Weights of a small spectrogram VAE.
Training: 3000 steps, batches of 64.
Rows from block 3 of the decoder of a small spectrogram VAE, named by matrix and row number. Rows with one number belong to one channel. Each number is 200 + 30 x the weight over its row's rms, rounded and kept within 0 to 999. All counts start at 0.
Before each channel's rows are labels from the 100 clips, of 14976, where the channel reaches its highest value: "responds to" is what is common among them; "peak in band" is the frequency band that holds the peak. Only what is clearly more common there than usual is listed. The data: struck, bounced, scraped and rolled objects made by modal synthesis.
# convs1: 3x3 conv (decoder.decb.0.1.convs.1.weight, 64x64x3x3, each kernel summed), inputs 0-63
# convs2: expand pointwise conv (decoder.decb.0.1.convs.2.weight, 128x64x1x1, transposed), outputs 0-127

responds to: mains hum; size: small; clipping; text has "clipped"
peak in band: 500 to 1000 Hz
convs1.41,211,226,225,200,170,259,205,214,186,177,155,214,173,233,212,201,228,272,187,180,237,207,211,196,230,215,202,195,256,173,206,189,207,200,204,257,133,202,251,208,194,174,192,194,193,176,185,301,189,213,223,221,211,183,222,222,187,226,223,170,157,254,171,182
convs2.41,222,231,161,205,187,142,246,167,193,196,185,180,207,197,183,182,220,190,237,196,248,263,194,178,228,171,220,210,152,215,151,233,203,178,181,180,223,225,191,158,225,140,199,218,186,273,209,181,187,167,227,237,189,212,232,181,199,223,214,208,220,210,174,241,240,214,220,216,210,180,184,233,213,215,262,151,225,172,182,171,213,147,125,208,170,210,237,195,235,195,212,195,198,183,200,150,191,223,202,161,215,185,241,175,166,141,221,186,186,152,200,201,178,153,175,183,179,207,179,236,165,249,244,178,247,177,274,249

responds to: bouncing; steel-like damping
peak in band: 250 to 500 Hz
convs1.50,182,161,155,235,230,155,193,237,187,212,210,217,240,205,173,189,200,181,261,218,178,236,157,163,197,158,246,187,184,164,212,191,212,218,191,149,167,204,213,138,205,162,197,179,170,174,217,186,252,254,155,177,177,211,180,162,199,155,214,162,166,180,168,173
convs2.50,186,226,162,261,212,204,207,209,203,176,180,238,275,213,132,262,151,233,200,217,225,189,184,191,150,206,206,206,227,248,155,177,253,210,145,217,196,204,225,219,220,203,201,165,211,217,164,175,174,227,170,248,211,227,190,199,233,172,137,230,224,178,166,185,212,204,152,201,237,177,191,192,199,150,252,160,163,217,246,150,255,183,227,171,159,202,202,208,202,168,177,186,116,193,211,143,184,173,209,209,220,222,179,196,206,199,191,209,197,201,182,201,222,184,244,180,202,204,141,260,205,229,207,192,198,168,184,233

responds to: mains hum; membrane
peak in band: 250 to 500 Hz
convs1.57,190,195,215,204,205,208,221,240,208,199,201,170,164,163,195,177,168,184,159,211,185,168,183,184,152,191,241,191,254,184,149,171,230,228,217,222,224,258,187,194,227,179,242,189,135,211,164,203,181,133,253,187,119,209,248,230,208,217,214,177,193,197,202,234
convs2.57,214,183,175,181,144,173,253,182,230,204,174,220,192,218,197,197,212,198,228,176,219,183,223,219,215,222,200,221,158,178,168,225,207,225,171,189,196,192,185,149,223,243,222,140,189,176,209,157,138,209,206,225,174,192,189,188,211,257,179,165,240,174,174,220,218,186,218,191,192,222,110,163,191,238,224,212,153,192,205,177,180,179,144,233,139,148,214,213,254,184,232,259,234,197,223,272,180,158,207,216,206,195,212,141,224,200,209,196,139,189,202,230,174,179,226,230,165,217,163,140,197,206,194,210,253,218,241,217

responds to: steel-like damping; clamped rod
peak in band: 0 to 250 Hz
convs1.34,211,231,202,144,137,174,197,179,198,192,216,173,192,207,179,156,177,198,176,144,224,223,220,178,225,204,199,223,177,222,209,171,196,206,201,243,198,191,218,227,184,245,249,213,212,203,222,207,155,233,204,168,239,174,228,245,127,108,201,196,207,141,193,189
convs2.34,186,213,178,177,228,185,170,188,207,220,221,137,167,213,163,220,205,167,160,174,235,150,181,192,213,181,204,201,194,155,244,218,167,152,235,186,195,188,219,213,194,195,166,187,237,124,209,198,236,193,180,188,146,196,167,252,186,192,173,201,184,180,200,191,98,241,184,198,206,209,148,193,162,167,192,216,203,195,188,183,175,212,193,214,238,200,204,130,212,149,189,160,181,224,167,235,182,175,234,146,177,206,174,249,235,203,267,226,260,203,247,161,182,185,231,176,187,211,219,242,273,200,228,210,205,212,188,201

responds to: steel-like damping; action: repeated hits; clipping; text has "clipped"
peak in band: 2000 to 4000 Hz
convs1.1,215,190,169,194,133,174,223,211,253,173,204,253,170,202,181,201,177,175,157,236,201,234,159,173,159,210,161,200,196,168,198,171,163,192,190,186,126,201,239,243,159,198,142,218,183,183,209,199,246,193,194,208,162,140,233,212,173,216,204,207,223,255,199,209
convs2.1,192,228,213,199,206,216,204,180,248,195,150,220,189,175,244,148,190,212,118,184,246,211,181,215,277,206,168,205,249,175,199,208,225,204,215,198,168,255,245,191,217,191,195,180,205,228,147,218,210,155,189,224,180,149,180,179,197,211,194,207,189,191,189,157,162,181,153,186,211,164,207,158,193,172,179,178,216,265,144,190,148,217,203,259,192,260,209,153,219,187,238,199,209,194,137,231,243,185,227,171,223,220,232,212,248,198,180,191,197,228,229,186,223,188,184,180,271,226,176,217,168,193,177,244,198,259,204,190

responds to: steel-like damping; clipping; text has "clipped"
peak in band: 0 to 250 Hz
convs1.58,206,250,147,200,174,202,218,187,210,199,163,143,155,194,215,245,150,246,170,210,236,151,128,211,264,156,204,204,153,181,179,195,198,230,178,209,194,201,226,172,180,195,205,174,231,231,219,199,205,136,241,223,182,214,213,178,190,242,189,180,216,179,168,200
convs2.58,184,167,195,175,190,195,246,193,197,165,236,147,176,229,202,182,181,149,197,196,209,215,167,222,194,244,247,192,173,206,227,165,203,174,210,249,228,205,262,172,207,221,210,199,209,199,210,183,224,177,198,159,242,105,253,187,185,194,161,191,199,173,158,187,149,231,194,195,178,208,118,198,164,196,191,207,225,174,179,185,182,240,250,280,181,197,211,197,171,236,149,229,201,186,223,245,158,192,198,213,210,200,202,155,210,195,180,248,250,229,148,183,227,175,221,231,227,147,242,152,230,210,181,209,228,172,222,190